Weights of a small audio captioner.
Model: 18.2M parameters, log mel input, encoder arch convnext, encoder norm rmsnorm, encoder moe top_k, encoder patch size [4, 4], encoder depths [3, 6, 3], encoder widths [48, 96, 192], decoder width 384, decoder layers 7, decoder norm rmsnorm.
Training: muon at rate 0.005, batches of 256.
Data: trained on single notes of 20 synthesised instruments, 78125 training examples.
Rows from block 3 of the audio encoder of a small audio captioner, named by matrix and row number. Rows with one number within an expert belong to one neuron, the router's apart. Each number is 128 + 24 x the weight over its row's rms, rounded and kept within 0 to 255. All counts start at 0. After the name is the row's rms in percent of the matrix's.
After each expert's rows are labels from the 100 clips, of 14848, where the router gives the expert most weight on average: "peak in band" is the frequency band that holds the peak. Only what is clearly more common there than usual is listed. The data: single notes of 20 synthesised instruments. In brackets: how many of the 100, against the usual share in percent.
# router: router (encoder.blocks.3.mlp.router.weight, 32x96, trained with AdamW), inputs 0-95
# up: expert up (encoder.blocks.3.mlp.up, 32x16x96), inputs 0-95
# down: expert down (encoder.blocks.3.mlp.down, 32x96x16, transposed), outputs 0-95

# expert 24
router.24 109 [131 108  99  93 120 134 135 154 138 115 105 127 114 140 126 130 103 118 147  89 145 129 191 128 145 148 128 179  75 136 122 124 127 108 167 109 120 114 107 109 106 108  90 111 158  72 127 129 108 133  90 110 108 138 160 146 113 102 114 151 112 142 149 135 120 107 105 149  74 135 118 169 118 109  92 107 116 170 151 109 167 161 153  97 114 123 118 137 140 106 102 149 110  96 172 131]
up.0 105 [133 185 137 167 132 136 118  98 130 124 107 152 111  99 142 114 135 194 158 109  99 168 113  98 109 159 134 112 112 109  99 109 146 123 168 154 151 121 124 162 135 141 108 155 119 113 159 125 167 144  93 170 136 152 147 133 135 138 151 136 135 148 115 108 132  88 128  80 109 136 142 145 120 122 142 131 137 147 162  82 134 127 123 100 158  74 131 108 149 109 133 139  97 147 105  73]
down.0 106 [149 118 127 124 111 158 108 134 130 125 173 125 155 158 152 117 134 192 165 137 115 138 100  83 112 132 112 105 126 115 138  85 145 122 162 142 178 105  85 130 158 136 134 185 114 114 133 122 173 129 113 118 142 141 154 137  84 168  97 154 117 111 104 172 129 143 132 112 105 130 157 122 119 171 135  96 113 102 120 146 123 140 153 134  94 103 166 143 157 121 165 126 136 137 136  92]
up.1 088 [178  90 126 107 157 171 165 135 126 106 153  85 152 169 156 146 138 132 110 129 144 120 127  95 136 138 130 158 148 118 117 113 115 138 136  67 119 123 103 119 129  92 100 121 153  92 152 105 142  91 124 138 141 122 149 100 126 145 169 127 112 131  87 128 129 160 142 126 110 132 103 148 107  71 105  95 125 162 104 106  77 132 121 178 131 134 146 130 121 134  87 106 133 149 108 158]
down.1 083 [158 176 139  87 137 120 124 118 142 152  99 127  91 129 104 117 130  97 132 136 141 100 146 130 150  93 106 159 175 136 134 139 135  91 111 160 115 155 149 129 121 159  89  87 127 114 129 152 131 140 122 158 131 167 119 134 125 127 136 140  87 101 108 173 173 177 140 136 100 149 142  84 117 105 107 145 117 122 186 105 116 107  85 109 100 130 142 109 120 139 135 103 141 169 160 153]
up.2 092 [101 131 111 109 144 155 152 141 135 115 167 111 172 148 137 116 142 145 104  97 106  97 132 140 105 121 101 141  91 135 140  96 122  85 147 149 127 142 171 119 152 140 107 161 184 107 160 138 140 103 182 186 138 106 150 122 116 119 130 116 183 129 140 111 155 127  79 114 167 145 136 106 106 146 147 153 140 105 157 116 163 129 114 137 104 137  94 115 130 110 143 140  90 100 137 103]
down.2 096 [121 108 171 129 141 120 147 115 133 112 160 138 133 177 134 128 138 102 105 105  98 135 109 133 169 131 116 153 119 135 106 128 118 118 107 136 140 157  90 138 159 127  94 154 114  81 138 123 169 121 161 152 115 159  94 132 110 118 113 124 124 106 175 159 133 138  99  98 204  96 137 140  88 108 115 120  98 128 126 164 130 142 102 145 108 137  77 129 183 122 116 141 111 162 149 148]
peak in band: 250 to 500 Hz (59 vs 12.5); 0 to 250 Hz (39 vs 12.5)

# expert 27
router.27 111 [129 116 188 118 129 138 109 124 127 134 116 137  96 145 114  94 146 128 140 135 120 185  87 130  81 137 144 107 147 122 108 129 159 149 123 126 130 130 119 126 114 121 132 169  87 192 115 138 136 144 111 123 141 115 157 153 117 114 192 142 113  89 123 139 130 128 118 119 116  94 128  66 174 123 173 120 142 116  72 155 116  90 123 119 126 132 112 101 134 118 151  95 141 106 100 157]
up.3 106 [114 122 135 157 140 114 130 131 121 147 137 124 145 143 117 111 142 168 162 124 106 164  59 167 154 150 149 150  86 105 138 152 140 104 128 163 110 121 150  51 127 156 135 110 127  93 142 129 134 101 136 130 145 138 148 130 132 125 168 102 171 122 136 122 119 116 133  97 100 142 156 147 127 124 150 160 115 117 122 145 134 106 139  91 181 159 119 125 104  83 149 154 140 133 137 188]
down.3 107 [126 141  90 149 153 141 162 124 140 141 150 107 136 109 170 148 118 111 152  94 106  83 143 135 123 114 110 124 122 167 116 105 105 160 155  82  98 158 143 149 162 165 116 121 146 106 175 118 155  90 133 147 114 149 147 138 183 111 179 126 151 145 132 125 127 132 150 141 142 148  79 112 147 145 130 143 134 127 143 144 127 118  94  83  55  96 111 123 125 121 114 138 117 130 123  99]
up.4 096 [123 115  69 107 138 146 150 128 129 107 194 138 112 113 150 101 105 111  95 136 141 143  95 140 136 108 134 157 172 114 140 121 118 165 121 114 102 118 156 133  55 123 115 144 136 116 177 144 162  99 166 106 132 109  91 148 120 124 101 134 150 133 122 154 137 132 124  81 116  99 121 153 149 132 130 109 109 110  67 105 115 118 125 154  94 102 125 154 117 117 113 124 144 114 164 161]
down.4 094 [148 100 106 157  87 107 154 104 169 133 156 113 153 156 115 151 112 121 115 119 151 147 124 107  92  92  98 155 143 148 154 153  71 168 145 153 148 117 145 157 160 122 130 122 115 129 147 155 146 143 153 153 141 100 153 144 120 146 135 114 154  97 154  96  78 126 152 140 126 118 122 139 126 109 146 175 145 108 145 149 148 106 112 123 120  59 135 138 120 183 130 150 128 127 161 104]
up.5 084 [152  71  92  81 145 138 133 157 111 135 177 145  49 164 127 144 114 152 142 117  94 121 133 147 128 141 113 149 136 138 127  79 130 124 149 115 132 140  89  96 144 172 122  88 117  97 127  84 179 168  90  91 134 153 112 111 114 154 129 116 130 125 131 134 108 100 121 144 135 130 141 155 133 130 141 138  90 151 119 136 161 140 157 140 135 160 113 121 114 118 136 107 138 124 141 150]
down.5 092 [133 132 173 116 135 115  99 134 135 110  83 100 104 143 136 113 129 142 133 122 128 140  90 120 174 150  86 167 117 155 137 156 108 128 147 135 121 165 124 178 127 123 139 111 122  47 125 157 127 135 143 101 153 118 120 148 113 118 126 143 136 133 147 126 170 101 147 131 131 137 148 130 124 134 111 185 121 140 124 158 110 142 149 143 194 143  64 142  92  89 145 159 135 132 124 142]
peak in band: 250 to 500 Hz (97 vs 12.5)

# expert 22
router.22 102 [167  89 133 140 117 144 150 129 147 168  93 105  94 102 139 141  99  66 124 151 113 122 188 123 165 120  93 137 107 148 162 149 136 151 115 168 174 141 159 131  95 107 132  85  89 111 131 129  93 173 139 133 147 116 130  96 140 129 157 139 140 150 109 128 134 154 109 122 130 159 123 142 108 141  67 137 115 122 132 153 131 134  95 120  98 126 148 136 105 143 123 139  99 145 159 148]
up.4 102 [136 145 131 137  97 108 168  99 162 126 158 131  68 137 118 100 140 145 129 130 124 141 136 107 129  89 104 179 127 140 163 104 177 139 138 134 120 154 115 120 124 125  98  99 146  81 163 108 143 131 161 138 137 131 127 123 131 153 153 137 151 138 105  84 191 145 165 128 128 136 100 135 135  99 121 152  94 134 111 137 133 147 129 130 131 149  82 133 145 131  87 170  91 111  94 170]
down.4 105 [127  90 151  76  90 190  97 145 127 150 158 109 106 154 154 132 115 122 100 123 130 149 136  87  97 124 139 153 136 140 116 125 151 118  93 123 135 144  96 111 144 150 120 129 128  97 184 138 141 155 130 129 139 187 113 122 144 117 117 168 140 136  89 113 115 131 145 155 183 120 108 164 134 165 137 139 135 100 151 129  84 123 158 155 146 103 124 141 162 127 147 135 149 154 163 113]
up.5 093 [138 141 106  95 141 137 139 130 128 161 110 135 117 123 139 129 141 140 116 144 118 150 156 172 178 146 111 180 167 152 146 140 124 115 117  88 126 120 119 178 117  98 139 106 124  96 121 102 122  91 133 133 159 115 140 146 132 139 100 117 102 120  99 122 122  83 133  94 146  96 109 140 160 106 119 110 108 176 122  86 138 180 112 137  98 127 145 106 144 129 142 119 117  81  54 153]
down.5 089 [129 119 127 121 159 160  90 114 143 160 107  84 130 128 129 130 143 108 136 109 150 131 162 113 132 144 124  70 132 129 109 156 167 156 124 100 115 162 105 115 156 140 101 155 130 116 150 129 101  82 116 123  80 156  98 143 146 171 184 111 126 155 111 157 146 105 121 152 151 162 139  87 128 140 136 145 122 121 154 110 105 161 119 118 107 143 120 159 139 136 145 120 120 106  88 196]
up.6 107 [148 168 116 157 157 155 125 110 134 156 136 123 154 106 183 169 134 116 147 137  88 130 108 106 113 171  71 103 104 145 143 132  90 126 127 109 154 122  93 150  89 118 120 147 153 111 135 111  85 159 148 129 135 129 117  98 150 129 114 112 100  88 135 111 125 143 128 146 134 144 141 157 112 138 120 151 132 152  91 131  93 123 131 110 156 115 134 137 125 119  99  67  61 158 110 144]
down.6 106 [140 121 123 155 171 110 129 113 119 114 140 118 101 115 170  96 126 109 147 107 142  83 138 123  99 143 172 143  63 148 120 142 154 154 145  95  94 149  68 119 153 118 130 107  80 123 162 111 104 120 138 135 108 138  89 120 127 142 128 125 127 149 101 155 125 106 159 114 125 122 145 168 119 136 138 130 156 106 122 100 176 166 132  84 102 170 141 103 138 140 127 133 167  94 113 135]
peak in band: 2000 to 4000 Hz (52 vs 25)

# expert 4
router.4 088 [125  99 109 117 152 124 165 103  91  88 101 112 146 129 149 142 118 116 109 105 164  93  87 150  89 141 134 129 150 151  99 181 151  99  83 101 106 105 125 133 126 108 139 120 121 130 135 128 139 116 129 141 125 113 142 113 155 134 166  99 106 155 101 166 143 137  87  93 100 103 155  97  73 111 130 116 147 149 140 138 156  99 129 123 130 139 147  88 137 116 169  93 105 135  81 149]
up.4 101 [146 127 153 141 119 142 134  99 120  93 158 117 175 131 166 100 127 147 132 143  92  91 146 162 129 176 123 125 128 111 128 164 132  48 150 128 167 118  97  97 134 110 103 132 134  97 193 130  91  90 110 135 164 127 140 131 167 119 133 126 115 145 142 135 139 126 133 115 139  98 131 136 110 105 114  70 107 151 149 109  99 112 118 139 117 116 111 116 130  95 109 112  80 147 117 129]
down.4 090 [127 141 155 150 152 141  71 154 154 126 102 147 150 152 163 124 157 148  98 132 162 170 139  48 115 139 164 104 138 100 111 118 124 117 142 150 144 157 126  97 139 119 138 139 141 138 126 140 123 136 146 130 130  87 173 115 158 103 108 155 128 101 133 124 121 159  92 136  99 128  84  68 121 129  96 140 104 151  95 129 136 106 121 137 117 128 126 153 134 149 161 135 126 150 132 182]
up.5 115 [ 83 107 109 166 150 103 119 107 145 134 150 109 123 138 128 149 130 126 114 104 135  90 111 164 143 127  76 110 122 164 103 138 123 193 130 123 107 117 190 183 128 128 171 119 189  96 104 112 130 111 109 122 115 146 109 141 156 157 145 129 119 148 114 156 126 126 128 150 116 114 166  95 119 141 132  94 125 147 119 118 139  97 121 155 134  94  80 140 113 158 145 134  90 112 136 123]
down.5 127 [137 126 173 127 122 128 170 114 102 133  92 123 119 130 139 148 136 137 101 116 147 145 102 193 147 119 134 107 107 157 152 121 142 122 156 149 158 113 106 128 114 140 117 146 161 138 151  96 122 120  99 140 113 145  87 131 105 149 112 161 162 109 103 133 138 151 136 218  88 115 144 142 138  89 103 127  81 147  90 118 149 133 137 124 110 130  87  92 131 130 104  92  97 139 106 119]
up.6 113 [109 132 126 155 160 133 150 116 148 107 147 150 102 135 129 109 127 100 153 158 132 130 110 106 118 174 121 133 126 120 156 131 108  48 104  89 113 142 133  83  84 132 149 130 125 137 153 107 139 159 154  93 102 144 170 123 128 119 158 151 134 171 150 133 149 132 129 127  79 151 141 109 158 136  92 114 107 139 113 180  97 157 167 135  90 136 140 115 126  87 118 106 151 114 127 157]
down.6 107 [166 139 149 154 118 158 110 128 165 106 150 159 107 155 124 140  89 153 127 159 128  84 130 120 147 144 106  95  77 150  87 150 131 110  96 174 134 166 133 116 109 107 108 113  72 123 158  99 143 130  98 101 146 107 111 140 112 103  99 124 154 109 139 131 182 119 134 109 145 156 118 117 128 140 156 135 117 101 130 130 147 147  77 118 130 137 135 164 174 119 127 148 132 149  79 123]
peak in band: 4000 to 8000 Hz (100 vs 25)

# expert 28
router.28 092 [123 107 120  97 134 121 138 129  83 110 115  79 104 127 174 144 157 100  91 125 209 126  89 120 146 100 133 121 158 118 136 100 102 130 143  82 130 155 130 120 124 149 100 145  89 175 131 121 155 127 126 125 117 161 130 134 111 167 108 106 120  89 123 171 126 132 111 109  98 102 139 122 114 110 151 136 124 141  84 120 154 108  84 107 142 144 107 150 109 161 167 120 146 118 116 122]
up.1 107 [129 107 159 137 157 123 170 163 119 114  90 115 103 174 107 149 155 152 141 146  86 119 163 126 162 122 149 153 131 160 116 191 121 142 107 151 143 117 145 127 124  99 122 140 144 105 101 117 178 157  83 112  93 131 144 130 148 102 114 111 118 130 120 102 130 138 112  98 117 144 100 171 112 132  95 124  99  68  94 117 120 162 130 155  93 114 110 102 129 127 100 120 136  87 134 131]
down.1 103 [124 129 163 158 129 114 115 175 120 138 154 137 121 105 109 144 148 106 139  64 132 126 151 140 155 127 107 164 103 137 100 132  93 146 172 127 178 159 147 100 109 129 109 124  98 143 134 165 136 127 132 130 106 161 118 139 106 111 134 132 119 144 105 120 168  86 134 156 140 109 143 130  81 135 180 159 152 114 129  96 112 124 111  94 134  86 122 168 142 138  99  99 134 189 135 123]
up.2 098 [120 145 160 144 104 124 124 116 125 118 133 126 148 137 120 120 154 161 127 104 136 139 133 107 131 111 147  85 123 137 137  85 140 186 146 123 148 160 117 139 152 136 132 107 152 153 130 128 146 172 118 159 108 120 155 131 191 113 118 118 108 105 142 124 148 177 189 154  96 165 154 128 156 133 111 128  96  82 189 151 101 120  99 114 135 125  82 119 120 131 158 149 141 172 145 128]
down.2 098 [135 106 138 102  89  84 109 142 165 123 121 124 116 104 123 148 128 134 133 154 144 125 103 102 151 134 196 108 152 106 160  86 120 126 160  91 131 142  93 123 125 130 114 121 175 116 146 135 128  92 190 122 153 139 136 153 113 134 141 126 111 144 139  90  87 129 123  97 114  87  86 130 125 151 101 145 146  98 149 138 111 131 116 130 189 151 165 147 157 164 141 149 115 134 112 111]
up.3 090 [ 67 119 126 139 156 103 152 123 116 127 116 125 108 153 153 108 128 100 158 153 121 101 145 118 131 173 133  96 124 114 135 111  80  76 114  89 139 124 123 149 147 124 122 129 123 149  96 133 112 181 127 132 121 164 131 176 143 104 154 132 121 135 140  69  65 140 134 131 155 139 138 106 126 105 138  85 107  85 136 171 114 120 136 128 144 141  79 112 121 123 115 107  98 119 105  99]
down.3 093 [143 104 177 114 120 106 112 157 128  64 119  94 126 110 104 149 130 165  85 105 129  96 145 109 121 130 140 148 127 136 165 153 155 119 111 126 117 143 140 137 137 119 131 138 162 144 139 119 151 134  96  85  69 140 155 156 162  93 130  94 161 177 141  92 160 140 153 140 100 120 136 114 122 102 160 109 140 113  90 113  94 147 166 142 141 103  83 121 106 131 105 120 141 114 113 135]
peak in band: 2000 to 4000 Hz (53 vs 25)

# expert 29
router.29 129 [ 97  76 143 137 155 139 112 114 160 150 166 134 135 156 108 123 113 158 102 152 163 110 146 153 139 128 109 113 123 126 106 139 125 126  52 141 141 129 119 155 115 112  98 176 102 168  67 143 140 139 136 112 178 110  93 133 144 124 106 143 141  95 133  93 132 108 133 146 147 127 109 149 100 131 123  99 124  94 144 116  92  90 149 140 168 132  97  98 130 135 155 147 144 125 119  94]
up.0 092 [133 138 102  94 117 128 106 140 175 127 116 142 114 126 141 142 102 154 112 100 148 143 105 142 118 127 130  93  75 165 122 150 117 121 141 176 129 136 147 116 111 118 125 122 104 111 170 142 128  84 135 102  80 142  65 107 101 136 107 102 165 135 151 163 112 135 112 136 111 119 141 231 129 105 116 139 121  99 123 132 151 122 115 120 120  86 120  97 126 114 135 127 129 117 111  99]
down.0 102 [119 136 113 151 100 124  86 146 123 165 135 128 169 152 164 131 124 166 149 163  87  66 144 142 119 126 106 104 143  88 153  90  58 162 123 171 113 129 131 162 133 144 125 143 117 106 110 113 121 170 132 136  85 141 133 120 103 151 103 158 142 116 106 112 142 154 135 146  63 132 118 146 137 136 135  87 135 119 161 136 122 123 124 124 136 116 161 125 147 135 125 142 166 121 134 163]
up.1 105 [169 135 158 176 159 134  86 122 136 122 200 131 136 119 116  67 126 162 145 187 130  99 113 142 126 135  90 101 129 111 128 137 118 142 121 171 169 116 147 151 164 122 132 140 105 140 120 122 135 158 157 116 134 108 146 117 138 128  91 113  77 135 113 121 171 125 136  98 135 131 134 165 126 144 121  78 131 123 114 112 119 117 110 147 110 126  82 146 130  94 115 141 144 165 119 154]
down.1 103 [124 112  97 141 139 130 164 134 112 101 187 114 136 122 158  86 125 116 114  56 142 111 159 114 151 152 110 163 133 134 108 175 116 120 127 110 120 127 162 151 112 138 122 103  78 123 180 116 131 118 146 103 130 124 169 100 148 139 140 139 120 163 136 153  91 146 112 108 162 101 116 166 112 120 118  65 122 129  95 153 141 136 139 133 100  94 126 135 137 109 101 113 122  89 125 117]
up.2 102 [ 95 135 160 104 176  95 133 141 128 136 101 140 110 105 115 172 108 134 100 165 110 131 135 169 136 143 111  92 102 119 113 122 122 195  79 134 148 145 151 165  97 133 125 153  85 167  81 153 121 142 117 112 173 107  78 124 129 132 135 143 112 163 120 121  91 119 129 143 155 115 152 129 142 129  98 118 134 132 115 132 125 136 143 115 167  88 106 127 142 149 164 172 128 145 125 126]
down.2 091 [149 136 160  91 118 142 109 190 124  96 146 129 108 119 133 116 121 114 167 136 139 127 110 109 116 112  95 163  89 104 104 101 103 139 155 156 137 145 156 137 115 123 156 122  77 133  98 106 139 133 148 120 125 147 127 125 133 143 138  76 154 102 117 141 132 119  98 132  77 147 140  77 148  84 136 121 109  86 105  99 122 118 137 172 121  81 136  77 109 117 130 128 156 163 142 105]
peak in band: 4000 to 8000 Hz (94 vs 25)

# expert 11
router.11 110 [153 182  98 142 165 125 131 113  71 104  97 174 113 121 149 129 167 151 138 123 150 121 119 110 129 135 172 155 176 120 109 144 112 113 127 149 135 103 130 123 107 102 145 107 128 137 120 126 115 155 117 114 155  74 111  99 187 111 115 140  76 146 133 130 120 101 148  89 137 111 151 160 111 102 105  78 137 143 150 124 119 127 153 109 128 139 123 115 135  84  89 134 108 108 114 150]
up.1 092 [130 135 162 105 160 148 136 110 123 142 172 132 101 127 171 114 111 143 147 144 114  99 118 157 138 169 127 113 142 153 108 130 100  99 109 148 134 118 125 130 121 156 104 161  78 112 158 102 128 123 180  93 154 162 118  88 135 128 158 110 152 130 133 157 157 137 157 167 127 139 128 138 140 137 118  78 115 101 170 115  82 184 148 118 117 126 139 125 125 172 118 123  83 137 166 131]
down.1 091 [123 115 156 117 128 138  81 128  98 115 125 138 118 129 115  77 152 152 133 150 109 138 116  96 112 114 149 143 110 113  98 162  97  83 119 119 123 125 116 107 136 108 143 119  96 151 163 134 175 116 165  63  84 126 113 129  85 132 145 140  57  94  83 160 137 152 162 105 147 118 134 111 125 133 107 129 121 118 100  99 108 140 122 163 117 148 118 147 162 119 138 153 153 150 140 109]
up.2 087 [155  81  95 129 126 114 131 138 179 114 177 106 115 123 131 117 116 142  97 111 113 146 107 109 133 104  93 145  98 124 151 124 127 100 139 160 137  94 169 129 169 156 171 175 124 128  99  82 124 144  97 129 107 148 136 118 104 109 138 115 105 130 152 141 130 147 175 159 114 134 146 170 112 117 126 125 127 163 131 165 163 124 123  98  74 121 135  97 163 128 168 121 152 122 132 158]
down.2 085 [112 174 119 103 127 122 178 162 149 160 154 130 178 172 146 117 136  99 120  97 126 126 145 127 101 117 117 166 167 111 130 140 142 101 141 147 104 118 147 100 165 125 113 141 100 132 121  95 137 208  88 143 132 117 119 153 152 122 126 177 157 118 101 144 144 110 128 132 153 146 119 111 116 102 120 130 143 129 130  94 111 141 174 181 103 129 139 131 143 149 135 123 111 114 108 170]
up.3 105 [ 88 130 150 110 142 120 140  96  98 130 164 136 147 123 156 112 116 180 129 123 154 133 100  93 119  87 130 160 125 117 112 179 138  63 114 145 134 122 122 138  90 113 107 146 170 129 152 141 110 132 121 113 156 100 112 137 176 129 118 168 125 130 104 173 160 122 174 113 131 124  94 128 128 150  68  85 123 147 145  87 137 100 137 135 105 127 127 117 149 125 124 152 147 147  97 117]
down.3 101 [146 137 147 100 102 172  96 145 126  99 169 137 107 154 115 123 116 102  89 106  96 104 169 116 123 165 141 121  93  87 126 122 107 139 101 105 118 131 137 156 128 133 166 117 133 166  73 154 131 108 129 132 128 118 152 159 175 101 149 131 132 105 150 119 143 123 180  86  83 105 161 149 127 122 107 130 113  88  98 140 116 104 117 141 140  94 106 126 156 105 138 141 141  86 100 117]
peak in band: 4000 to 8000 Hz (57 vs 25)

# expert 20
router.20 094 [123  94 135  95 111 152 119 116 198 157 113 152 122 141 126 140 167 140 100 128 114 147  99 139 142 122 102 112 131 113 113 126 142 138 138 133 124 164 104 137 176 108 173 138 124 119 147 114 101 153 130  98 137 115 165 144 158 157 154  92 102 180  94 139 153 142  92 147  96 154 108 135  98 146  81 126 125 180 155 100 141  94 143 112 118 138 148 160 131 158 148 123 108 128 103 156]
up.1 100 [134 137 161 104 160 101 117 113 107 130  86 127  95 124 114 131 163 105 129 115 151 124 136 168 159 172 146 152 105 142 116 134  76 168 111 148 110 146  79 138 138 130 128  97  94 129 139 124  84 170 134 144 119 128 156 173 126 128  96  96  54 136 103 119  96  99 114 100 126 137 112 118 131 140  73 129 120 132 131 102 114 109  99 105 140 135 148 123  99 122 121  83 147 126 115 121]
down.1 097 [138 136 111  90 149 129  82 114 112 124 128 114 127 120 137 118 113 111 134  84 131  91 202 137 145  95 144 118 167 147 143 115  86 127 147 145 125 164 162  91 115 129 127 125 142 124 103 132 145 131 104 156 105 155  99 151 144 167 151 117  86 180 128 135 166 160 140  94 128 144 158 161 107 129 114 110 133 121 112 143 130 114 108 146 107 168 136 139 142 153 104  94  96  84 162 107]
up.2 099 [151 125 139 105 166 121 125 131 165  98 149 155 183 148 135  76 125 149  99 146 109 143 113 206 131 154 148 186 117 150 189 120 124 145 120 128 121 104 148 166 116 115 122 139 133 127 131 138 109 108 131 131 126 122 117  98 111 115 108 127 137 136 110 141  69 128 122 114 128 122 190 144 159 111  91 130 117 138 175  84 144 118 129 140 116 124 127 118  96 104 160 126 134 130 114 146]
down.2 106 [149 125 137 126 170 164  90 134  95 151 131  96 123 153 138  97 146 143 134 162 114 107 160  86 114 133 128 167 162 136 153  90 164 134 100  84 129 123 139  92 125 133 151 128 110 133 143 167 138 111  87 140 116 151 155 175 106 134 111 150 149 169 132 132  66 120 106 100 138 121 163 172 150 123 134 112 143 122 136 156 136 149 131 155  67 106 156 127 153 137 133 115 133 140 136 106]
up.3 091 [116 134 172 100 169 104 153  93 118 110 159 133  80 147 131 132 153 129 131 160 120 145  96 138 146  91 151 137 101 124 156  85 148 161 118 108 133 115 110 164 135 111 117  95  50 184 116 102 145 137  87 100 130 123 132 176 130 152  90 111 104 122 141 113 148 113 137 127 134  96 119 117 165 133 144 110 151 112 120 135 108 132 144 135 163 151 119  96 147 132 146 111 156 144 147 103]
down.3 093 [149 116 149 114 140 112 112 149 143 128 142 137 130  98 128  84 158 125 132 112 114 103 145 136 138 131 147 121 110 143 123 119 139 104 135 128 112 123 172  93 109 180 116 100 102 101  81 124 113 124 127 107 122  84  76 140 149 167 115 118 120 164 143 137  79 115 120  77 126 143 140  80  89 142  64  99 124  90  84 126 153 141 108 151 149 148 101 167 119 118  99 130 146 117 117 150]
peak in band: 500 to 1000 Hz (42 vs 12.5)